python train.py --widths=[64, 128, 128] --blocks_per_level=1 --one_sided=true --adamw_lr_other_params=0.0027 --weight_decay=0.03
Rows from block 6, named by matrix and row number. Each number is 200 + 30 x the weight over its row's rms, rounded and kept within 0 to 999. All counts start at 0. After the name is the row's rms in percent of the matrix's.
# conv: 3x3 conv (model.decb.0.0.conv.weight, 128x256x3x3), inputs 80-87, a 3x3 kernel for each
conv.41,092,226,198,169,187,165,174,201,171,213,183,220,192,238,181,202,197,238,162,182,168,218,196,143,163,242,198,261,249,171,212,220,110,191,189,228,204,141,156,190,231,169,199,230,250,205,215,139,212,176,264,215,222,213,218,235,216,216,238,189,79,242,162,235,161,162,226,169,156,240,175,224,179
conv.42,087,219,160,224,191,165,207,204,240,192,199,169,232,209,170,190,197,206,152,187,177,250,206,167,175,221,227,181,217,176,210,259,111,172,191,248,238,182,194,225,184,160,258,261,253,217,182,166,229,179,202,144,189,191,241,209,202,163,199,234,248,193,209,185,162,218,231,214,169,203,204,230,210
conv.43,097,180,179,166,250,153,186,223,195,229,197,196,214,246,225,229,186,241,228,199,262,209,178,199,214,230,169,235,156,226,196,291,193,227,238,187,209,197,178,200,195,253,184,188,178,188,237,187,203,179,214,203,201,208,188,221,227,196,236,241,154,223,190,229,227,218,196,191,187,138,188,208,225
conv.44,123,200,220,202,232,222,195,226,216,196,260,200,188,182,187,243,214,221,187,228,187,195,264,157,195,163,218,171,181,208,207,170,109,244,240,173,182,200,194,205,161,140,252,206,177,166,152,194,214,243,204,155,228,202,182,201,177,200,182,215,232,176,212,200,173,199,237,259,170,199,191,226,221
conv.45,082,212,189,185,162,227,192,210,170,218,217,178,175,157,207,206,203,173,181,226,165,214,183,176,174,209,186,211,195,206,188,190,162,213,197,235,181,208,238,154,200,149,202,176,219,177,203,222,198,150,239,205,228,205,172,199,236,207,209,186,159,233,183,197,186,206,203,198,248,197,194,220,218
conv.46,105,181,186,216,239,244,131,206,132,197,209,183,182,219,224,168,242,159,205,207,180,189,219,185,205,213,257,178,204,194,212,225,167,182,183,240,204,210,162,224,190,162,189,234,229,205,219,217,178,200,191,190,187,190,200,192,210,175,207,229,211,140,194,213,205,196,207,197,199,226,198,176,161
conv.47,100,210,185,216,185,208,169,222,188,152,180,162,243,214,206,161,197,186,215,226,221,228,243,207,201,194,216,228,209,198,190,239,154,145,171,156,180,215,229,142,211,182,219,175,247,165,212,222,203,191,176,195,243,184,184,182,192,168,194,147,202,242,168,194,211,194,207,237,179,223,212,193,194
conv.48,102,224,167,212,175,226,157,192,180,238,158,265,197,218,196,193,192,195,202,178,254,174,187,147,259,220,182,202,211,224,165,281,156,192,158,220,229,186,253,188,218,208,208,209,173,196,228,161,223,198,165,189,188,160,246,226,201,193,155,172,225,222,160,227,204,214,199,230,177,191,188,153,160
conv.49,101,214,172,208,188,204,162,224,163,202,229,211,188,233,187,180,182,186,193,181,189,185,174,172,241,198,202,212,203,177,161,224,166,240,175,201,167,202,163,212,149,149,201,185,223,204,204,160,210,204,202,209,217,151,232,183,171,213,205,232,197,206,192,203,188,175,230,169,199,156,165,217,220
conv.50,098,188,252,152,232,234,245,189,230,176,229,169,211,236,200,176,198,197,214,222,187,221,236,172,197,196,193,204,225,198,215,200,99,193,238,166,207,204,234,208,209,194,208,220,143,231,211,176,239,193,239,142,251,199,213,179,210,210,175,179,236,212,182,174,185,215,196,239,176,199,236,171,213
conv.51,105,219,207,180,177,194,212,178,180,200,228,236,184,176,203,229,224,194,154,209,186,215,164,153,213,197,217,191,192,238,220,201,176,176,188,189,190,200,173,178,239,172,235,219,201,198,227,189,186,131,201,212,222,220,208,185,215,218,183,196,169,216,193,190,197,186,188,185,215,212,195,192,225
conv.52,098,208,172,209,183,191,227,213,201,207,224,163,227,177,192,223,219,204,195,214,189,218,210,154,198,198,238,201,192,213,177,184,217,227,183,240,194,151,200,158,201,258,197,170,268,170,188,217,201,197,202,161,197,154,238,202,189,182,186,216,176,160,213,197,185,172,214,204,194,168,223,194,217
conv.53,103,200,215,187,187,211,214,218,207,165,155,157,207,196,192,219,228,236,177,210,184,231,176,171,203,195,203,140,203,195,197,176,200,204,171,240,216,214,195,231,230,174,155,215,212,166,215,172,211,162,223,224,198,185,198,223,185,210,185,205,206,199,227,209,213,158,202,223,189,152,217,197,217
conv.54,097,151,265,196,194,204,212,243,270,182,234,244,198,230,242,230,147,199,175,224,226,244,198,201,240,219,190,148,179,167,236,167,183,153,209,237,185,206,173,224,168,198,145,203,194,222,180,134,221,258,195,209,168,224,208,157,196,194,201,190,202,155,206,192,221,153,213,228,246,234,153,220,159
conv.55,102,163,243,166,251,264,165,197,206,227,225,217,236,190,181,207,228,186,237,222,222,176,201,159,227,181,162,200,198,198,188,202,153,214,229,205,156,136,201,185,181,238,191,186,215,182,210,221,214,177,182,188,236,213,228,186,163,225,212,250,178,171,220,213,242,187,181,206,226,198,162,231,202
conv.56,082,221,196,209,175,249,218,210,179,195,205,213,203,188,187,209,193,199,188,206,191,201,251,134,224,216,258,161,217,193,211,235,88,178,176,236,210,220,196,195,222,101,197,257,226,214,194,211,225,195,216,156,195,207,223,180,206,173,206,250,228,178,197,207,213,187,163,224,189,209,206,198,234
conv.57,093,139,219,149,234,268,158,166,182,157,178,250,165,196,200,183,195,151,170,207,207,152,181,156,190,187,199,167,162,145,191,175,180,191,173,214,235,200,165,221,210,102,213,234,160,196,207,225,193,203,267,245,212,222,194,205,151,203,200,225,201,170,182,226,223,260,156,202,239,227,167,183,234
conv.58,102,207,203,187,171,154,180,233,206,267,209,181,221,201,200,218,240,211,213,231,164,252,157,169,198,189,191,219,175,222,220,196,185,259,218,204,170,212,218,190,227,225,172,164,250,206,205,201,203,187,170,176,208,137,184,167,215,224,180,161,234,181,205,216,130,216,252,217,98,148,226,185,169
conv.59,107,200,194,182,168,186,239,212,210,230,184,238,221,209,233,230,214,231,208,251,187,224,168,221,226,215,179,196,228,204,200,210,194,233,213,220,205,203,150,215,198,166,178,243,179,213,180,212,183,167,212,149,190,187,181,206,206,241,219,131,227,235,188,233,197,187,197,184,158,234,178,182,190
conv.60,107,164,204,198,200,228,165,210,222,201,176,217,249,221,160,181,225,166,224,191,224,225,225,117,210,207,216,185,173,254,183,241,150,214,176,222,208,134,185,194,230,245,181,207,176,169,240,173,255,202,196,173,173,166,225,181,215,200,190,234,225,232,190,221,211,220,237,195,193,178,227,180,176
conv.61,083,210,178,209,189,219,189,202,181,198,200,184,218,206,187,195,178,192,263,225,252,202,167,175,239,216,128,179,179,233,215,193,184,201,244,168,176,200,206,193,170,216,255,203,206,218,236,154,200,174,229,199,214,192,226,206,174,188,158,139,193,205,236,201,217,180,199,201,204,182,190,234,179
conv.62,108,222,190,208,235,194,162,202,183,207,216,209,210,210,170,155,210,223,256,200,232,193,191,211,161,210,234,210,185,151,195,157,234,202,198,199,167,179,189,206,194,205,223,184,217,181,213,184,214,165,226,209,231,187,222,231,200,178,203,224,214,194,222,193,192,197,193,205,239,190,216,266,201
conv.63,098,219,210,216,169,213,200,201,160,215,224,239,211,195,261,223,198,201,212,163,194,212,184,212,237,198,184,175,202,241,162,210,222,253,196,219,204,210,241,206,234,177,133,228,150,227,249,151,216,145,270,182,174,162,257,185,285,239,197,204,233,210,159,222,193,174,186,214,195,184,217,163,213
conv.64,109,242,216,167,202,203,208,221,194,220,224,227,132,224,217,229,194,199,198,230,195,174,168,220,222,201,169,208,221,211,221,223,182,215,202,215,224,202,214,220,236,174,169,203,203,204,233,141,218,204,190,166,205,171,180,193,202,214,254,230,202,193,201,220,213,225,187,161,165,193,193,138,196
conv.65,099,201,243,189,248,298,191,210,175,173,206,260,150,209,256,189,219,174,182,194,206,208,165,226,166,199,135,233,205,196,212,212,237,164,219,191,207,182,133,202,154,191,185,232,156,214,187,195,197,150,230,252,200,232,190,225,201,216,209,163,185,239,250,219,219,184,156,216,244,147,195,219,243
conv.66,102,178,175,243,194,209,174,192,176,223,196,233,211,231,177,200,228,202,153,217,208,237,181,173,208,211,234,207,189,212,187,242,174,202,204,202,236,220,171,180,171,234,246,163,287,181,182,160,179,200,217,228,155,199,203,221,181,192,160,179,166,228,188,186,216,171,208,182,128,191,220,175,249
conv.67,111,223,193,211,206,270,219,187,226,217,156,231,180,183,230,171,236,204,192,166,205,210,210,111,225,183,255,164,179,279,188,202,161,291,185,218,218,221,307,225,267,186,171,178,165,199,170,200,209,188,211,223,207,191,209,195,244,208,186,242,255,203,183,184,192,218,189,160,213,225,205,209,171
conv.68,101,242,184,227,204,192,175,175,134,252,199,190,202,186,232,225,191,204,219,196,231,178,238,148,289,183,236,210,183,223,216,156,140,217,162,157,191,166,196,207,205,187,233,249,168,137,189,219,201,219,270,215,212,263,243,234,181,160,217,180,203,202,238,164,190,186,167,178,225,198,181,206,162
conv.69,096,243,185,186,193,233,128,183,159,244,203,219,157,240,191,165,161,199,216,169,201,174,204,163,252,179,251,179,174,257,212,236,115,238,179,189,147,147,235,166,258,196,196,187,227,169,201,188,187,185,282,215,208,193,230,210,193,221,225,189,181,185,220,207,194,203,176,239,186,141,161,200,200
conv.70,101,180,177,165,182,172,166,154,208,215,176,207,246,193,141,141,209,209,255,171,223,206,210,187,204,192,255,208,231,260,226,256,198,201,159,243,207,188,213,218,207,215,205,211,221,163,199,169,208,192,152,173,194,148,228,200,238,210,239,230,173,242,187,215,214,219,233,184,211,204,231,186,195
conv.71,096,207,245,179,175,218,215,202,128,197,192,184,174,184,221,192,217,200,228,174,234,158,240,217,243,223,197,215,186,241,207,215,182,189,175,206,146,195,223,207,178,206,179,214,211,179,209,241,187,267,212,208,178,177,191,178,177,188,180,215,184,188,238,149,243,171,212,205,196,250,172,203,207
conv.72,111,235,172,193,231,200,173,211,145,193,236,201,172,233,133,190,212,208,200,215,199,228,198,198,162,219,207,214,227,146,196,210,156,194,234,221,177,201,236,196,220,176,210,138,234,188,196,175,208,202,140,168,247,156,228,194,206,191,204,150,221,232,196,183,190,164,261,185,183,180,186,162,215
conv.73,114,217,209,202,213,159,188,193,183,200,189,223,215,220,126,204,182,209,220,199,217,191,224,221,209,190,182,222,210,169,242,217,190,217,189,219,161,192,207,196,192,211,207,182,211,170,165,208,172,235,180,223,213,206,205,218,196,203,209,204,226,205,181,208,182,212,233,226,172,176,221,185,183
conv.74,111,224,154,185,179,198,215,217,241,206,186,194,201,200,226,246,163,226,179,188,245,183,185,212,198,231,136,218,214,245,199,209,207,193,195,184,219,212,176,190,163,194,182,221,183,226,161,180,173,221,227,186,202,212,168,163,228,183,218,235,256,210,227,175,230,184,195,211,177,196,211,154,243
conv.75,090,173,224,204,250,239,202,145,283,168,238,191,191,175,134,215,232,190,230,191,235,183,256,223,217,175,152,220,182,200,188,225,208,208,209,193,181,198,208,197,165,178,245,235,174,177,175,214,206,227,133,212,188,206,190,193,189,171,175,237,232,183,259,183,219,250,183,220,225,152,200,199,237
conv.76,092,175,163,220,177,184,140,194,202,216,166,203,217,233,162,177,174,240,214,251,151,196,143,176,217,230,165,224,181,218,199,168,209,235,218,191,220,189,165,161,206,217,203,197,210,196,153,212,152,240,252,173,190,213,199,210,191,175,224,209,204,204,218,226,190,225,216,261,211,195,174,225,169
conv.77,096,209,169,187,166,201,201,212,173,206,190,215,198,182,187,208,176,207,203,144,224,226,246,127,221,230,199,228,193,251,180,220,154,196,195,186,229,190,202,164,197,223,211,221,235,219,181,201,203,142,239,178,180,174,211,194,207,182,214,251,205,206,205,173,207,205,205,154,191,227,164,185,218
conv.78,083,209,199,213,156,204,205,223,150,184,170,255,213,229,278,223,179,195,138,227,182,225,172,186,171,223,231,169,224,170,232,189,155,184,221,223,202,227,209,213,205,239,174,179,231,211,198,202,209,184,273,225,189,238,171,266,166,250,203,138,171,229,129,254,237,167,187,141,192,245,229,179,242
conv.79,091,196,212,215,229,276,156,191,183,185,153,219,227,245,182,130,184,213,216,197,217,216,235,147,234,185,227,201,212,210,229,242,100,202,209,227,180,215,205,187,200,161,274,229,215,178,172,214,176,257,190,195,149,224,193,186,232,188,192,233,161,141,232,228,212,221,134,219,157,229,206,205,195
conv.80,093,238,173,172,179,188,194,201,160,208,249,219,172,227,103,198,186,225,232,219,244,223,198,155,202,215,193,209,196,262,195,229,201,223,205,189,165,208,159,184,203,200,198,177,272,190,197,213,231,169,203,191,199,145,209,168,167,213,157,240,205,212,188,167,207,240,171,195,226,170,206,169,217
conv.81,090,204,221,193,160,246,237,194,224,185,128,242,211,213,212,222,224,213,202,197,210,219,260,161,204,204,246,172,216,178,183,213,116,164,209,210,212,212,258,215,209,122,167,212,162,199,149,224,226,221,278,188,192,209,181,247,196,182,149,188,216,193,174,198,209,185,184,178,202,221,209,201,223
conv.82,089,226,200,225,197,183,156,188,134,215,231,210,171,226,154,196,197,225,176,213,242,170,215,156,231,175,227,210,178,232,181,241,174,220,209,232,172,228,133,194,208,214,186,172,248,201,191,222,190,200,188,219,174,161,188,203,163,224,179,191,158,196,163,215,199,208,209,215,171,178,243,179,181
conv.83,106,211,174,194,183,199,225,169,221,204,232,157,189,177,209,185,200,240,201,227,159,195,186,192,168,167,180,219,199,191,176,207,200,200,197,203,197,203,126,195,166,164,219,228,257,235,188,187,201,143,230,220,203,224,215,210,182,195,219,206,214,205,236,201,203,145,207,217,175,152,197,213,202
conv.84,090,211,225,200,275,236,220,228,229,167,216,218,194,189,244,277,190,234,243,213,227,187,205,148,171,223,157,231,211,208,189,230,209,193,202,171,190,206,208,214,188,173,153,178,126,203,174,171,220,192,236,165,242,186,162,218,159,187,162,104,188,214,178,227,243,260,190,162,183,214,230,167,202
conv.85,113,211,195,206,211,204,183,176,147,211,229,152,211,127,169,206,217,234,208,204,180,187,155,251,198,196,201,221,191,237,186,182,236,255,193,174,180,210,218,178,205,269,217,196,174,185,248,213,209,140,172,212,191,163,182,202,231,177,194,200,184,201,158,197,194,225,178,190,176,175,223,199,203